From a checkpoint of a small image denoising model.
Model: 10.8M parameters, norm batchnorm.
Data: trained on simulated grey scan slices of phantoms with and without marks, 245000 training examples, 7.1 epochs.
Rows from block 5, named by matrix and row number. Rows with one number belong to one channel. Each number is 500 + 50 x the weight over its row's rms, rounded and kept within 0 to 999. All counts start at 0. Numbers have three digits each. After the name is the row's rms in percent of the matrix's.
# convs0: first 3x3 conv (model.mid.1.convs.0.weight, 384x384x3x3), inputs 36-41, a 3x3 kernel for each
# convs1: second 3x3 conv (model.mid.1.convs.1.weight, 384x384x3x3, transposed), outputs 36-41, a 3x3 kernel for each
convs0.286 090:462516484488490483491520499551499490527455503650523541522505533503466498495473491396525449456582527363482405375478471416525538337448452496483511489486540469479521
convs0.287 101:543498531404448508534504504467545539462520532501532541475449367462430375428327405445397459488486446454527477496493517487491511560506442421505540435506510440458500
convs0.288 101:518541567526477542594539536585562507532520449550483445470501492383499504474472453452515444493509476562475476437447445463445460360349389483427482494522532507573552
convs0.289 105:546467446537469469594495454596514542527567523491561513447501552467489525522532529502420413518508530459485541363440533368452586405473563462499514390516496440492496
convs0.290 096:493514523466504512434469436502476386490492409509501436508525567479504576477509581490554582482514501520480400504503490534507497534500464494516562484532545495527546
convs0.291 096:484515508490524505453494469526499478517491472509489471549546565534530551541542572532542562473482489435448450488492484494491482493488475510496526491481504504498524
convs0.292 102:488456554456457584391453538513528536501488490539470509534560578534523471581550510562578508448486458465502429517496500517516534533495549538547599473494519518544657
convs0.293 101:558535532564525502604572533468526515504519495481475514504592568472558541454483465480483523514482509469516518469480445448454451489482439517474506455471522400483479
convs0.294 103:442517525464475497455456415520526522529502473511519459500542529486500525525579595498467480467459482459518526487476482454465477513484515470455502430454446471458491
convs0.295 100:504535639496532593456513476482495490534470448484476418496450483533450468529552456496482466467497428482480502548546498539534516553549545449491569445478524513496495
convs0.296 086:531522519531524524556546550530552483547568451523545444508511528514487479455429428468486487456469497468446471471490438477495453471479418397420466430462489482512560
convs0.297 103:574491472549504460574550510394533494354536521399511500490480465502497442516501472499496432454495469441488543520505474508476490482469497572458378558507448572508487
convs0.298 097:495501492505502512553547565622546484602514460643550492500529529494485489477454449407468412486568494412487417285380342339450419227328296479497498477503515477500491
convs0.299 102:451479540403435452548488424491455528517518587484481568595613595546537475507487427488595564430537518419446454489443400503490469470503487517458477568518495423518504
convs0.300 100:503504502554542510502527516548537521549576558471496508475479441526541527528543557394423417507532514505527505498518520496519514487483472402441493495527542515530527
convs0.301 102:435431502439457524492486495684551483634539508605522517477496479471528524406469522325465506468547543454526618301475560324501605312515606494530555407498557465520488
convs0.302 101:481503514456473480430456454467506476513502463523447436529538519493510516474450490515504538573504498637592569503517519481476491484474495593583550446446453325355370
convs0.303 101:501519577472481489517438378560564517519487461533447493440433458442446394476431430542563487497501515503444495497572534501558572491509523542556526559458510484509559
convs0.304 103:248349434492529505600508540498459543519494491476486507411331436456491470551522459491481518505490479528592572492473490483493559528501498591562616523536511421475529
convs0.305 103:480575600489511539485467457507433481555540462471505458524566495509485565572555565530522529462460434445474399528508512540524557523569554442511572497528559460527530
convs0.306 100:422353507390450490449442475570529463527509459530484483445361461469444468451500488512513456534485495470518566525486493559533552506480505479531585514493544548551601
convs0.307 096:486518508491527505454495469524498482515486474504481471561558578540538559545549577539548562471478485438447450488494488494493486495490479513501532491484505503502522
convs0.308 104:404319420430494530517515518513411448571565522519507554538430433486469433531440534474373385498466470488541540486502544508495583507473514474515625523534564507523555
convs0.309 103:454446430464436512531498562544501507501528494597521482490458459466460442487504449502497456437471492472443466497494524501471504487486549465435506472476535379470525
convs1.286 108:449510478490535532444498492488486493497509502516528533504517457512544459373415306475515510473509488420475449505532543505530564452535577474499500476491499503524556
convs1.287 110:517427451508400401536452426471401475415385475380396480507502587517433530563526536461518520416527554461539532525496509516491450488442428548487489567496495521475473
convs1.288 098:457461513543496514606577531502525474404506459383456463499567557548566557575618587525479452463481459423433465523553545571575550593593502454484554456489602463467573
convs1.289 104:490534485493555484470491484453396536373473553393544542528494478492453499475439525410459547443508532451522512396503528474528548479536563401471477437523518481541529
convs1.290 090:445435491472494537512551601512505480531519478525517494494480436510499448497483419475499572443445525496505602471477513483484498518497497491483515470475526469486532
convs1.291 085:466470477476489500526533541465505504479517512464499489500485461493474459470452439574504548538465510606544581515514524500497513513503521509506529490490519496494530
convs1.292 108:469469512413418517400460590493465427452509450448485374539511470494490475437508568536497460546566411570539411466440375490445477486480578471509553458472541490504521
convs1.293 092:551494451538507490413405454441450449428452476435476524511525541512520504514458460514532536494509526524537519460477448463518482472497499430481522441485501401456479
convs1.294 103:571611597569478533520485501613541509565473527497451460511464453490491443531568514471487460486538503480524526557508508518417437510434504533547529560517527525476527
convs1.295 108:547561590512510579522518512559523524578496551558470509543535487529513454507517493518486491518507557508525579458466534460439434480422427489492479433470470421514520
convs1.296 090:550520496539543535529541558483485445491498464436456457557539538568541537580561560541525558507486519511500526451481411490534466483510473453468439509529483504515463
convs1.297 094:527522528498492496522496476410530552404513557434511536559531444526502454528526471493500525496504551503492552529518518530512508536533521550482395567498370585523394
convs1.298 109:469499496475498507443484481437447412443472427422447402524512475525515463455440375423485466440494466397453425398481454419506485354462447439485483444497507436493523
convs1.299 097:372390460418375472537472506411454485475473447498486442456454429452465464427467511557572535534536514520513488507523547488559642491573621438431464480494455514516517
convs1.300 107:543554524509508507518504538574544526499488503445463497494498505507489495495470470421424427510509518615606617529510507508476493512477499477471454511493488515505506
convs1.301 099:444549547497545553497521567457499557498460478495433438462472535508495568558546596385483570460495560470499582377487542439517543430525521452510518475537500466526486
convs1.302 097:524548545536528511518516511516457465559492463595535519525535536515531479511519448491492495472486516481500548476463498522496513576540536531561521509535487414420386
convs1.303 110:413552540397415595435349450442510547510476534549504457491517451509454460556461461554481477533510476495507523450449594486434578531525540455481472478518427501547526
convs1.304 105:617638594531490578342338455476455487488502468570533466552557519467507534537543557436459477509509477543477484535499527519464468508588560470500542512524490475507515
convs1.305 106:486443520515399361562535483512480476473422316448427456497525508573568502579545513548546546544531607496487558442422480470510446491515500483464462483483554444424484
convs1.306 097:540544496546589494514585517489508493472556502556583462521485469536457404535464461477435484499452510557503530561511577557556519541567486584588553546561532540565508
convs1.307 083:477477485488497508539545550464509509480522521467504498500485460497477457476457439575501544534458503600532570520520531506500516520506523515509533493490522497495536
convs1.308 119:573580591464492537401439509555534532472496512482473495600611552576610524532588558479433442480475463543503493471510514410457474483458465470471497492505521515543483
convs1.309 103:417487467430467552470508581482480449500482521517567521563512417557512452492450458518483551527522517517496452477527508482476454457483530490552597449492470507459401